config.yaml
model: "autoregressive pixel model"
dataset: "small renderings of single solids in any pose"
train_examples: 197500
image_size: 20
horizontal_flip: false
levels_per_channel: 8
vocab_size: 513
arch: "transformer_decoder"
width: 128
layers: 6
norm: "rmsnorm"
norm_position: "pre"
activation: "swiglu"
mlp_ratio: 4
head_dim: 32
fused_qkv: false
bias: "all"
qk_norm: true
layer_scale_init: 0.01
parallel_block: false
inner_norm: false
drop_path: 0.1
positions: "learned"
tie_embeddings: false
init: "trunc_normal_002"
residual_init: "none"
optimizer: "adamw"
lr: 0.0029
beta1: 0.95
beta2: 0.99
eps: 1e-08
grad_clip: 0.5
cautious_weight_decay: true
steps: 10500
batch_size: 192
epochs: 10.2
lr_schedule: "cosine"
final_lr_fraction: 0
warmup_steps: 1050
weight_decay: 0.3
Rows from block 3 of a small autoregressive pixel model, named by matrix and row number. Rows with one number belong to one neuron. Each number is 50 + 15 x the weight over its row's rms, rounded and kept within 0 to 99. All counts start at 0.
Before each neuron's rows are labels from the 100 images, of 14976, where the neuron reaches its largest size: "strongest on" is what is common among them. Only what is clearly more common there than usual is listed. The data: small renderings of single solids in any pose.
# gate: MLP gate (model.blocks.3.mlp.gate.weight, 512x128), inputs 0-127
# fc1: MLP up (model.blocks.3.mlp.fc1.weight, 512x128), inputs 0-127
# fc2: MLP down (model.blocks.3.mlp.fc2.weight, 128x512, transposed), outputs 0-127

strongest on: pink
gate.265:64 48 60 72 49 77 29 64 37 53 45 63 50 40 63 38 63 00 38 44 57 50 58 48 57 38 17 45 05 37 38 48 46 70 48 49 43 64 94 56 38 40 56 51 39 63 39 12 66 53 64 59 37 63 34 72 29 50 51 56 24 31 45 76 61 54 50 46 45 44 56 62 22 60 42 42 51 55 61 41 55 52 52 69 46 82 48 64 49 64 49 41 77 32 44 53 55 60 44 65 62 34 50 44 37 47 54 54 49 35 39 43 44 64 78 61 48 31 61 31 68 62 27 50 45 36 21 44
fc1.265:28 89 00 47 65 29 27 37 61 50 40 81 57 61 62 74 37 56 48 57 57 51 66 61 44 68 63 53 45 74 70 43 38 65 49 56 50 35 61 51 43 49 46 41 68 30 54 59 60 41 42 45 54 38 59 49 52 70 42 52 35 53 47 20 56 15 41 47 82 52 38 33 52 38 43 41 67 58 37 52 51 56 18 41 46 38 15 29 27 52 61 59 37 52 67 36 54 46 32 49 38 57 48 70 61 53 51 47 59 37 53 53 26 66 47 56 54 62 60 72 77 54 40 50 82 90 64 60
fc2.265:75 59 52 31 31 66 34 76 50 53 28 53 39 41 60 46 29 49 55 51 34 26 53 48 62 39 60 28 15 58 66 30 57 54 32 56 26 62 78 54 60 31 34 49 48 49 57 57 51 48 42 48 26 71 55 52 30 50 51 48 41 27 55 77 58 66 62 50 41 37 76 49 34 57 11 25 26 44 60 36 46 49 47 42 88 63 17 39 60 44 35 42 61 23 58 60 45 70 34 69 54 34 59 42 47 49 40 44 48 53 33 28 44 76 50 50 53 31 50 38 51 71 63 33 14 25 41 43

strongest on: teal
gate.291:46 09 29 33 26 63 40 52 48 50 54 55 51 49 52 37 52 47 62 51 54 49 54 43 53 55 18 51 49 67 58 21 44 46 61 65 44 56 13 62 47 39 55 54 52 57 36 42 75 66 34 63 57 46 18 24 41 23 55 89 65 62 48 67 85 44 33 60 69 51 55 40 46 49 59 10 47 45 65 36 55 25 53 55 57 53 45 57 53 30 25 45 77 44 59 59 67 24 43 75 28 48 42 68 33 55 66 28 50 55 56 51 31 38 52 43 55 71 21 41 72 35 52 72 51 49 33 58
fc1.291:47 26 44 38 54 67 59 40 50 28 52 62 40 49 23 44 59 57 52 61 35 49 49 56 32 28 64 43 34 84 53 63 31 43 58 60 37 58 51 32 65 56 55 38 48 33 17 28 43 50 44 68 21 67 37 63 56 17 51 61 58 61 77 44 35 78 54 56 27 51 42 70 58 54 55 62 54 44 65 57 59 56 57 55 30 63 42 51 49 88 56 79 63 68 66 28 64 55 54 13 40 42 55 46 47 38 43 66 53 58 32 45 33 39 30 85 49 27 54 54 63 87 40 43 37 62 37 16
fc2.291:47 54 35 47 57 45 54 57 59 34 62 51 62 59 65 26 21 43 74 60 58 58 80 40 37 65 33 40 29 37 57 42 64 58 41 34 54 61 58 20 38 74 45 27 41 35 59 65 49 72 47 70 33 61 14 53 26 41 51 58 47 36 57 40 63 55 47 64 49 09 46 51 52 57 39 71 54 27 66 38 39 42 56 34 47 50 49 42 82 42 51 73 76 37 41 61 23 59 38 46 36 63 49 42 53 46 34 33 51 51 65 57 20 30 32 79 26 17 34 51 69 54 47 19 28 58 60 40

strongest on: white
gate.195:52 55 52 37 74 43 32 64 52 63 79 40 58 59 56 55 49 45 28 57 61 63 54 32 63 55 53 60 72 66 48 20 41 37 21 35 35 46 70 74 78 24 43 46 36 76 60 51 58 46 51 24 58 37 32 50 57 19 38 37 67 64 44 69 52 74 42 43 39 45 39 27 31 42 45 68 42 64 22 48 69 55 49 48 49 69 51 49 67 21 61 40 57 80 58 56 23 53 66 41 23 56 47 27 47 65 48 47 59 39 37 39 47 69 66 60 34 41 10 78 45 20 52 54 62 59 56 68
fc1.195:64 21 56 45 44 71 58 58 67 53 28 73 27 67 57 31 21 59 33 33 55 53 36 54 76 30 56 53 55 67 58 49 57 38 52 29 70 33 19 45 61 49 44 60 52 35 51 36 54 72 59 54 58 44 29 47 56 24 64 16 49 49 52 86 37 43 51 92 44 09 55 56 38 48 39 56 39 53 31 50 65 42 55 64 37 56 51 50 57 45 53 51 45 60 49 70 54 51 36 46 38 44 38 12 53 98 42 50 51 53 40 60 55 70 66 43 57 63 59 37 57 33 54 30 40 35 18 60
fc2.195:54 72 38 71 30 38 43 51 49 40 59 48 58 42 43 58 44 48 71 39 61 42 53 44 41 70 35 58 57 29 67 67 58 61 47 47 42 65 38 54 42 50 61 46 49 45 56 55 44 41 49 53 28 65 66 41 38 62 67 76 45 70 43 29 56 70 41 23 54 76 35 62 59 53 84 54 54 42 73 68 21 57 60 52 59 44 51 78 61 50 40 61 53 33 47 16 58 40 44 47 54 51 67 70 26 14 47 59 43 68 53 38 31 29 13 56 58 54 75 43 61 97 46 76 36 55 92 41

strongest on: teal
gate.19:45 54 44 44 58 43 17 53 39 45 65 57 46 36 48 52 60 44 41 59 49 51 40 51 47 47 24 23 27 74 48 34 49 37 51 53 46 56 29 51 41 54 32 67 53 38 89 41 63 43 53 64 09 32 77 36 50 55 68 38 49 61 49 64 43 69 55 75 38 94 57 47 48 30 27 60 47 51 45 49 68 37 00 40 16 55 34 41 52 31 60 51 41 30 47 75 64 66 58 62 52 58 52 64 38 53 73 49 41 55 51 59 30 43 67 63 60 70 70 38 43 29 34 40 40 49 53 56
fc1.19:44 43 63 64 32 40 66 60 09 61 52 62 47 57 41 67 71 61 51 42 47 49 32 56 65 41 55 49 77 58 46 60 30 68 45 90 60 17 79 37 66 20 60 48 46 59 54 54 62 38 63 49 65 69 27 30 63 48 53 47 04 49 67 66 71 43 43 53 59 61 53 55 70 41 89 73 48 76 61 36 40 57 49 18 49 36 63 26 30 51 48 41 43 48 74 54 73 34 52 53 34 42 46 41 44 50 23 54 33 33 66 72 40 39 50 38 43 49 64 50 47 51 49 48 49 58 59 75
fc2.19:56 76 68 28 37 35 30 51 38 60 61 28 59 52 74 63 44 51 48 45 51 42 32 56 38 76 42 37 64 52 55 22 59 47 56 43 78 50 46 34 58 46 51 56 48 51 72 62 32 29 49 32 49 38 42 39 37 72 60 41 50 59 41 54 40 56 68 41 48 85 64 28 38 58 60 49 38 49 55 32 58 45 19 45 48 55 38 29 44 34 21 63 37 71 38 45 35 66 57 58 62 65 59 73 31 58 43 42 86 48 51 33 58 61 51 49 40 60 65 89 99 49 31 14 40 74 43 40

strongest on: teal
gate.343:46 54 54 55 59 50 41 66 56 52 49 51 54 41 62 39 25 41 35 40 47 50 35 56 48 62 49 54 61 27 14 23 24 54 52 67 59 30 35 44 50 48 42 79 66 95 54 44 38 54 64 48 43 61 41 32 63 50 72 35 33 27 73 37 47 54 59 65 33 66 44 84 57 49 67 69 55 52 68 52 64 32 00 61 37 38 20 26 73 36 29 38 52 39 57 57 30 46 50 53 72 66 44 61 46 47 48 10 28 62 68 59 36 48 67 59 52 64 46 55 55 60 45 52 38 37 34 63
fc1.343:33 49 33 55 51 59 63 53 43 52 48 57 59 49 55 36 57 42 48 58 95 62 59 72 55 74 71 73 52 36 55 74 56 42 40 20 58 43 55 34 59 39 45 24 79 45 48 34 40 44 36 67 60 54 42 78 63 42 30 21 38 48 72 23 51 44 63 43 57 69 57 60 85 48 30 51 67 58 48 39 56 50 55 53 58 46 85 37 57 47 45 57 38 54 59 58 32 99 63 65 69 52 68 41 47 47 61 53 80 33 68 72 47 39 43 46 47 52 64 57 58 42 18 57 48 31 36 83
fc2.343:55 42 60 29 60 33 39 55 37 58 37 46 47 58 53 32 50 46 61 46 36 41 47 43 70 49 41 28 38 76 51 00 50 56 39 57 51 77 53 48 44 46 46 36 58 70 50 61 50 43 46 30 67 44 54 70 78 73 26 51 68 66 28 46 52 53 54 55 48 51 26 45 63 36 58 12 60 58 22 59 52 56 66 48 44 55 20 40 39 43 41 58 41 31 68 63 37 40 22 36 60 03 40 45 65 59 35 65 35 46 54 62 46 66 61 58 73 68 46 58 35 33 70 33 39 22 36 52

strongest on: pink
gate.509:32 49 49 49 39 54 39 68 53 60 51 76 73 46 60 20 51 32 35 37 71 48 70 60 41 67 53 47 49 62 56 49 46 35 74 46 48 27 61 53 44 83 36 44 75 78 23 31 57 52 50 41 66 48 18 28 67 40 84 28 43 52 72 48 54 70 52 28 62 71 66 42 43 51 30 68 51 54 53 48 54 33 64 49 46 32 26 26 80 49 34 41 37 40 56 63 46 62 47 62 59 36 65 55 39 52 47 70 45 67 65 70 28 26 20 50 41 47 58 74 70 63 13 54 56 42 43 43
fc1.509:52 56 74 49 40 46 41 46 56 33 45 59 60 66 54 71 60 44 70 47 04 55 42 45 56 29 47 39 53 51 90 64 46 40 42 51 19 53 36 43 25 41 00 41 67 52 58 60 40 52 42 40 73 56 62 67 38 40 44 52 40 32 74 43 71 38 42 48 41 61 57 35 51 47 70 63 47 51 50 52 43 58 59 51 41 69 41 63 64 66 39 61 41 71 68 35 66 25 43 51 72 55 55 58 39 70 73 52 25 13 37 64 72 78 38 65 46 38 38 38 67 56 41 41 67 73 50 44
fc2.509:54 56 59 46 64 33 59 60 47 55 49 55 53 63 57 37 67 39 26 40 59 48 64 62 76 52 73 39 39 64 74 78 48 20 72 46 53 42 59 38 53 28 21 49 74 12 57 62 67 51 57 45 58 49 53 42 33 46 42 42 67 42 36 38 77 44 50 62 76 66 60 44 48 54 36 98 51 45 52 41 51 50 64 34 56 43 89 52 40 86 44 65 34 50 39 47 51 46 38 44 35 62 59 52 49 48 67 59 98 50 52 52 50 44 20 55 07 47 66 44 36 58 29 52 62 65 50 48

strongest on: glossy; sphere; orange
gate.297:56 63 60 50 59 52 58 76 57 59 38 45 64 40 49 49 78 22 33 47 45 58 71 44 45 53 71 33 39 86 14 44 42 58 85 47 54 66 68 32 64 65 69 61 52 48 88 31 73 36 49 43 26 56 48 51 54 51 61 15 47 43 77 47 51 60 39 33 45 49 30 46 37 50 78 36 30 62 49 59 51 50 40 36 48 51 49 55 65 30 46 65 46 51 37 51 43 73 38 60 43 49 64 45 17 38 64 52 57 39 80 66 56 43 32 68 61 77 33 51 38 50 44 55 62 44 03 48
fc1.297:48 54 51 61 37 41 51 34 45 66 29 49 77 42 45 51 44 55 24 35 69 60 72 53 56 26 41 34 53 99 48 46 56 56 63 50 54 48 23 49 54 63 57 65 47 70 31 50 58 59 41 35 42 40 33 68 25 61 43 61 65 54 44 28 79 58 59 54 55 31 55 91 47 72 56 57 45 53 33 34 38 30 65 59 45 54 43 75 51 76 75 42 80 52 37 29 52 64 71 35 60 50 51 70 49 52 31 29 49 54 43 55 60 60 32 29 59 71 43 34 50 84 36 52 48 81 51 33
fc2.297:54 36 45 41 46 58 58 17 48 93 78 74 51 42 76 27 50 49 46 29 43 63 65 55 33 59 77 34 53 54 56 37 75 50 46 60 54 37 31 67 55 60 46 66 34 53 57 54 53 57 62 68 33 48 44 40 40 43 55 45 67 59 51 63 66 27 56 73 34 62 26 70 46 43 57 47 38 43 62 28 43 33 40 32 48 60 56 44 94 44 46 37 36 47 62 54 61 62 60 70 45 65 15 46 48 80 31 35 77 27 48 68 68 48 43 51 44 35 46 47 42 38 60 75 38 20 18 46

strongest on: glossy; light from: behind the camera; sphere
gate.69:55 44 74 41 67 16 26 55 49 56 33 48 23 65 31 45 75 51 22 59 18 26 42 41 16 72 54 40 48 48 39 27 35 46 79 88 68 47 46 32 58 59 35 43 76 43 47 40 65 31 83 54 51 36 54 38 60 52 47 62 48 57 56 58 43 51 46 33 62 73 49 36 70 47 68 03 55 56 60 50 49 81 11 38 55 49 52 47 43 54 60 57 41 41 46 51 49 59 43 66 40 62 40 64 51 45 54 56 66 46 53 66 48 16 51 56 54 60 46 58 44 29 72 70 48 60 50 53
fc1.69:17 90 52 50 60 38 46 44 35 48 34 57 28 81 32 60 70 76 61 37 68 95 50 49 45 65 38 59 52 52 67 37 44 51 48 21 71 48 37 10 56 27 65 57 54 54 40 56 39 38 37 47 45 50 71 22 66 28 42 45 55 50 45 29 43 40 42 29 49 65 30 28 54 37 74 38 36 82 76 61 74 73 71 34 69 47 32 54 49 59 35 38 55 47 60 57 48 50 58 74 43 44 49 51 42 60 76 55 53 52 33 52 61 35 41 66 40 39 45 49 36 53 38 58 41 68 41 54
fc2.69:51 65 68 49 51 35 54 73 31 82 12 22 57 64 57 44 57 42 48 46 17 42 66 49 66 42 70 53 61 53 18 57 46 64 42 45 05 25 51 50 33 50 79 61 60 52 52 48 62 67 53 43 57 46 53 52 66 53 52 61 59 58 45 31 50 73 77 33 37 59 48 58 43 56 26 50 35 37 52 55 33 71 41 37 68 46 49 46 38 45 60 63 37 31 48 48 50 55 44 60 69 42 39 54 46 20 71 53 53 09 46 49 61 70 51 66 54 45 46 50 39 83 73 27 26 83 28 51

strongest on: teal; green
gate.272:43 18 69 50 55 43 58 69 19 34 43 51 37 23 54 70 67 53 30 62 29 51 51 51 51 30 36 60 66 38 59 43 34 30 32 43 38 12 12 60 53 44 49 30 57 67 52 44 55 53 52 54 57 40 40 91 48 59 38 38 47 57 59 64 41 58 56 36 52 54 62 50 38 23 67 48 67 62 36 52 58 46 58 53 47 49 55 33 42 67 63 29 25 52 62 68 80 32 52 78 54 55 49 64 35 55 28 49 67 51 51 67 57 51 41 66 52 33 80 29 99 54 34 44 49 37 34 47
fc1.272:84 42 26 75 42 76 38 58 67 38 38 24 59 87 51 55 65 51 38 43 70 64 26 35 69 46 17 60 45 41 71 28 80 45 83 55 60 56 75 44 51 38 49 64 43 65 69 77 58 59 59 82 84 56 68 46 49 31 65 57 48 41 49 38 38 72 33 57 52 63 48 30 74 43 55 34 52 65 46 65 66 48 58 59 63 36 44 59 46 61 44 35 39 73 41 59 64 63 57 62 32 36 60 26 41 35 45 34 74 45 70 33 53 56 63 36 43 54 58 51 50 68 59 50 39 34 47 57
fc2.272:41 63 54 60 39 54 37 70 50 40 51 39 57 36 54 38 40 58 72 47 70 36 75 34 73 54 59 58 44 42 40 57 44 34 43 64 50 33 37 59 50 38 57 32 38 49 43 55 46 49 68 26 43 57 20 57 46 94 60 47 51 61 34 42 22 40 49 59 13 56 57 53 21 62 35 39 72 47 64 60 63 68 88 76 56 60 52 48 83 34 94 46 64 23 54 49 66 77 53 39 53 41 43 62 71 22 44 57 55 59 71 63 56 54 67 30 62 74 48 48 47 45 52 48 44 36 59 83

strongest on: teal
gate.47:55 58 38 47 51 79 36 57 60 39 45 49 49 51 51 67 68 27 42 51 54 55 65 23 48 46 47 58 36 59 43 48 39 54 34 55 52 66 58 75 67 47 70 67 37 47 72 65 19 57 58 57 40 42 52 58 60 29 29 24 39 17 40 76 51 41 42 43 67 66 36 14 31 34 65 55 48 36 66 74 59 44 58 47 53 38 45 26 34 47 48 40 59 59 32 71 54 18 41 82 55 37 51 52 31 59 54 40 68 43 50 28 28 75 78 50 55 79 64 39 97 59 46 60 35 34 32 50
fc1.47:38 44 25 66 58 62 46 44 50 52 50 45 81 65 49 27 48 46 42 47 52 37 57 42 66 48 61 44 30 29 96 74 55 39 51 31 52 49 76 44 52 45 37 45 25 63 51 13 97 55 43 48 64 41 47 27 56 25 67 22 56 83 51 57 65 60 57 74 52 44 37 58 55 41 50 47 52 70 57 60 52 43 52 57 56 55 68 37 51 46 73 53 60 22 65 63 35 65 54 35 62 40 54 46 49 26 59 27 57 58 61 82 57 29 59 55 59 59 72 33 38 45 55 53 97 57 52 53
fc2.47:55 57 41 78 50 46 47 66 44 49 49 66 34 40 59 52 72 77 29 52 64 38 59 40 68 47 67 59 38 43 65 57 62 54 26 44 77 71 60 37 26 22 39 24 45 47 59 22 88 53 56 49 29 48 54 65 57 63 24 34 52 69 34 57 60 34 50 65 37 51 38 55 57 51 26 35 30 53 30 38 55 77 54 71 39 66 51 58 41 42 18 34 44 25 47 40 60 81 39 45 29 36 56 52 58 54 60 45 52 47 52 83 28 65 55 53 36 49 67 29 23 51 47 59 15 34 62 35

strongest on: pink
gate.482:36 56 54 60 57 50 78 57 62 63 44 78 60 39 49 60 46 49 45 26 69 49 55 48 47 75 36 77 28 45 50 40 37 38 49 37 62 48 50 62 37 58 64 51 55 56 53 58 61 53 61 31 43 28 63 54 50 45 24 46 30 18 52 50 73 64 51 75 54 75 43 44 25 44 67 46 65 65 45 55 32 41 96 36 49 74 33 40 53 41 64 41 28 42 45 55 37 62 75 74 84 47 42 50 43 72 74 18 49 54 70 73 55 53 53 58 69 48 48 26 64 49 35 61 61 60 65 05
fc1.482:35 48 56 40 48 77 34 53 34 40 54 69 48 47 35 19 47 58 51 33 46 56 61 84 35 29 65 42 49 35 62 61 35 57 29 49 25 88 48 34 39 38 56 47 55 51 37 12 38 68 51 55 85 53 38 53 45 29 64 76 84 87 58 37 55 37 76 47 42 41 59 57 19 49 30 44 38 28 56 43 45 68 44 26 52 46 39 48 45 49 75 45 50 46 54 30 60 97 68 46 49 47 44 50 56 49 66 69 40 69 35 43 54 37 50 56 37 26 57 47 29 56 46 53 67 48 47 43
fc2.482:34 35 42 33 41 52 38 34 61 68 34 63 61 45 43 02 58 43 68 33 42 51 76 75 55 30 58 29 65 49 23 50 36 37 52 51 57 38 65 39 52 35 50 70 42 42 52 31 65 43 57 50 69 73 51 38 49 40 52 70 51 79 35 46 65 42 37 46 66 64 46 33 24 27 71 66 56 38 50 47 39 75 56 26 49 57 46 38 43 73 42 42 58 42 55 63 52 69 35 84 64 23 54 74 62 33 53 73 37 49 51 01 20 46 68 55 46 61 38 51 49 53 59 50 42 47 75 50

strongest on: white
gate.191:78 45 58 60 38 36 34 22 54 80 52 30 49 47 51 49 56 49 53 63 41 45 60 47 53 59 62 53 45 65 41 12 47 62 48 62 31 54 54 66 70 37 58 57 47 62 73 32 72 49 70 42 42 30 55 70 54 42 36 56 46 50 59 45 38 57 59 50 77 80 46 30 55 75 78 28 34 63 65 55 58 39 33 37 60 70 42 62 60 78 46 42 52 54 54 42 19 44 57 75 22 79 54 20 55 55 76 57 45 60 94 53 49 37 38 59 39 86 42 43 39 69 53 66 45 30 49 34
fc1.191:78 39 24 68 56 75 53 54 56 60 65 33 47 41 67 50 63 48 25 92 58 66 56 41 38 52 45 37 55 72 51 36 44 64 53 49 42 62 60 52 75 54 62 30 21 54 48 54 64 62 49 56 73 38 56 55 57 41 29 76 31 32 57 26 49 59 57 37 58 75 47 12 48 80 60 54 60 51 31 68 43 54 56 43 68 55 44 64 58 58 39 59 39 85 54 48 28 52 72 41 33 66 62 33 48 47 43 43 54 50 46 05 52 49 39 32 43 53 51 38 30 27 32 62 20 26 70 57
fc2.191:47 46 59 37 48 75 72 57 49 41 68 52 27 33 54 40 40 49 49 48 33 51 40 33 07 63 68 56 23 59 54 27 30 58 58 53 29 80 42 43 49 55 34 48 56 48 48 60 70 57 46 26 55 67 64 78 60 70 46 38 27 28 48 57 51 41 53 75 54 48 22 71 47 48 46 89 60 42 39 64 39 58 45 35 43 46 52 36 47 30 34 71 50 43 81 65 37 65 42 26 61 76 35 54 38 50 52 26 53 55 47 39 66 28 36 23 49 28 62 48 39 47 30 31 59 13 37 65

strongest on: pink
gate.82:38 52 39 66 42 62 34 53 44 60 41 65 58 29 48 59 46 45 62 40 78 85 62 20 51 46 62 73 52 37 83 57 33 59 58 37 43 58 64 67 41 52 63 65 39 62 65 62 40 41 66 53 31 56 62 38 49 56 61 71 63 31 74 58 22 45 42 27 79 82 80 62 83 38 53 47 63 53 66 63 45 45 62 48 54 51 57 41 78 74 42 38 49 71 88 45 56 53 60 24 51 62 27 32 49 35 61 39 52 40 60 46 36 39 46 58 36 46 31 51 38 52 50 17 43 31 83 62
fc1.82:56 88 73 63 31 54 21 69 69 58 19 49 37 82 19 41 53 75 39 49 67 58 41 56 45 40 71 43 56 44 23 52 71 61 49 56 71 43 65 55 29 51 50 43 72 52 54 64 67 51 44 58 56 78 83 35 45 54 50 28 77 62 53 53 47 45 64 46 61 52 37 62 68 46 28 29 09 48 49 47 34 71 46 42 50 62 50 74 34 66 72 57 32 37 46 69 51 51 60 53 37 49 53 57 69 75 44 50 53 15 49 37 66 47 69 33 47 40 55 45 71 50 65 66 40 60 52 36
fc2.82:46 53 50 65 54 27 41 50 50 46 53 43 73 55 51 71 39 43 66 29 58 51 47 42 61 57 27 33 43 58 55 35 23 61 38 34 15 36 51 31 62 50 76 79 33 50 52 22 58 79 40 54 34 44 56 73 47 48 80 53 70 69 55 14 37 65 21 70 54 59 42 55 60 36 73 37 72 57 56 34 67 55 57 67 75 41 54 54 54 61 34 41 73 37 59 36 49 32 55 39 65 52 21 58 61 48 61 60 42 51 50 42 36 43 40 52 52 54 36 65 40 50 17 17 54 28 82 25

strongest on: metallic
gate.145:47 43 45 59 53 49 70 54 50 65 33 17 10 58 64 30 73 45 25 45 51 37 34 54 59 41 40 44 40 47 36 36 50 65 50 56 42 74 56 33 60 65 46 71 48 57 42 56 54 47 47 54 62 25 26 15 29 41 59 35 55 49 81 59 76 20 36 69 42 64 56 44 37 45 21 66 42 55 47 37 56 45 43 58 45 41 29 34 77 39 15 39 73 74 57 67 38 56 39 47 15 44 55 67 38 70 53 39 40 23 67 49 55 49 20 44 51 49 59 66 67 35 37 42 45 43 38 25
fc1.145:43 72 43 55 42 80 54 29 70 48 42 33 23 51 26 85 50 44 40 50 40 42 41 54 35 67 33 41 58 29 48 47 46 57 61 44 60 36 39 61 20 52 30 57 56 70 71 79 35 47 49 56 42 56 76 57 38 30 49 53 46 72 59 71 43 58 60 39 61 43 45 42 74 36 48 47 53 37 58 14 49 57 48 65 39 63 46 62 30 79 51 53 82 33 48 57 20 69 53 38 42 69 52 54 67 36 58 33 42 99 58 65 66 59 38 35 38 55 36 44 38 62 81 60 59 66 37 53
fc2.145:45 78 22 43 54 58 59 49 59 74 42 30 70 42 40 48 59 32 47 46 51 53 51 35 71 44 53 59 42 57 54 59 14 74 66 65 29 63 34 48 50 47 35 44 75 34 74 56 43 45 62 40 67 65 43 36 54 42 52 63 04 39 65 44 55 58 55 50 17 43 68 52 50 41 53 55 57 63 59 49 50 58 52 45 31 51 56 56 16 81 19 35 82 57 53 54 48 48 55 22 61 62 57 23 67 56 63 51 60 89 32 50 51 24 68 55 51 42 40 78 52 71 71 30 65 60 41 65

strongest on: metallic; green
gate.181:78 86 30 47 73 39 55 52 82 61 47 22 63 37 55 00 57 48 55 56 56 52 72 74 57 49 63 54 46 24 46 24 40 44 75 40 29 56 59 33 26 39 68 61 50 71 67 40 50 63 63 38 62 14 52 46 47 53 44 68 42 30 58 47 45 67 38 57 48 74 56 53 51 44 47 44 65 57 66 52 52 32 50 46 67 57 46 45 23 60 40 50 36 99 49 62 16 62 47 46 52 62 61 49 70 50 72 50 35 30 49 54 42 51 41 43 49 55 55 72 55 40 65 46 60 68 74 54
fc1.181:54 37 20 46 50 43 64 43 42 60 48 56 56 58 72 62 56 52 72 70 46 32 57 42 23 51 65 46 27 66 15 55 41 43 06 64 11 55 50 46 25 39 73 47 45 43 53 31 44 34 48 37 42 37 40 51 49 45 66 70 43 32 59 45 44 75 61 41 70 63 81 44 50 45 33 49 56 51 53 48 44 49 49 76 46 88 34 37 72 65 52 43 66 43 62 46 50 48 33 55 42 52 55 83 29 65 51 53 37 80 77 52 54 89 52 69 51 72 61 45 64 27 50 38 52 51 26 57
fc2.181:45 63 53 46 57 35 64 49 68 45 52 21 18 47 63 47 63 50 61 52 41 51 64 57 54 43 54 52 53 63 23 46 49 23 53 48 65 39 27 54 52 39 67 59 75 35 82 45 51 56 47 40 40 41 53 39 58 49 67 37 69 13 08 59 44 48 61 71 61 56 48 42 66 61 48 58 54 46 80 66 61 40 37 50 77 55 48 63 56 26 59 74 42 20 43 55 26 51 36 42 27 31 72 06 67 17 45 44 32 53 52 49 33 37 61 43 57 43 80 26 24 48 50 63 55 50 67 63

strongest on: metallic
gate.504:57 61 63 61 44 62 63 61 31 47 54 94 63 45 50 71 54 59 46 65 30 54 30 54 41 76 58 48 69 55 20 52 43 44 74 46 33 43 70 46 53 72 56 43 42 43 55 47 68 69 68 45 47 40 79 47 46 60 61 43 45 45 38 51 38 76 31 75 35 60 53 54 55 42 53 48 30 52 33 17 49 44 46 48 76 49 60 44 55 08 70 39 57 48 53 71 30 66 49 61 28 53 49 55 57 52 26 59 55 72 34 33 58 82 34 83 53 54 42 39 26 40 83 84 56 67 35 53
fc1.504:42 53 46 53 40 55 48 63 39 49 73 73 56 46 64 43 41 43 48 25 37 49 78 43 48 76 35 52 59 28 52 49 40 61 35 39 25 68 59 24 69 41 58 12 27 36 68 82 37 72 56 51 30 86 51 68 52 47 51 27 22 42 61 60 57 30 56 45 34 51 61 56 65 42 37 48 62 34 63 69 53 37 59 69 25 36 51 53 47 50 56 57 67 38 47 52 43 60 55 58 63 73 46 57 40 62 68 46 44 40 49 55 57 51 66 36 50 55 48 90 33 54 88 24 92 67 38 35
fc2.504:33 70 42 37 41 25 82 56 74 61 41 34 21 49 39 31 49 71 57 83 66 31 46 49 41 36 26 54 57 61 62 52 79 64 80 48 69 80 45 60 57 50 48 80 74 70 36 45 63 39 30 67 32 74 49 51 61 16 61 49 60 48 36 49 78 48 24 60 41 22 38 58 48 55 34 37 60 44 34 38 46 47 48 72 64 38 36 63 57 57 47 59 48 42 34 47 58 27 42 45 38 41 64 55 55 48 59 50 40 40 50 45 65 37 33 51 62 26 51 60 77 69 14 34 45 35 60 44

strongest on: teal; blue
gate.101:53 59 61 43 56 48 13 67 43 51 25 71 25 34 63 43 49 46 58 42 54 50 56 78 37 60 56 46 44 55 40 40 43 95 50 55 48 76 59 67 60 24 74 63 63 87 47 58 79 58 58 66 41 42 48 69 43 60 40 71 74 43 59 62 50 35 63 51 77 51 32 58 36 41 58 24 46 68 63 31 53 42 33 18 48 52 48 28 46 39 47 14 60 40 56 59 38 70 49 64 41 45 45 56 39 58 62 41 50 68 42 54 51 21 85 52 48 63 65 27 35 55 35 37 63 20 51 50
fc1.101:40 30 35 47 46 24 80 38 55 51 33 39 44 35 52 20 49 46 33 39 56 53 42 85 58 48 37 48 50 28 44 58 72 37 91 46 98 44 66 48 44 48 36 58 36 29 59 47 70 34 59 38 75 51 65 54 45 57 50 54 81 54 49 42 56 58 47 45 45 66 49 61 55 50 68 43 55 60 51 57 51 57 45 41 20 54 67 56 33 77 76 54 23 31 49 48 56 80 60 28 38 59 69 43 55 64 49 48 63 53 61 28 47 31 19 61 39 58 34 57 37 37 45 60 70 61 81 79
fc2.101:45 27 47 47 48 56 82 37 59 47 44 20 47 36 32 24 24 54 74 10 33 51 43 44 47 58 26 60 28 35 68 55 78 66 46 34 61 69 52 52 55 62 51 31 35 70 31 72 40 52 37 42 70 55 49 54 32 52 46 75 60 86 56 45 64 80 45 63 42 38 72 63 58 45 60 42 83 51 35 48 45 64 79 48 37 55 49 48 49 36 36 52 49 48 43 43 12 78 49 39 62 41 42 63 42 28 40 60 56 45 46 45 55 35 44 54 66 47 47 29 39 25 52 42 66 63 81 32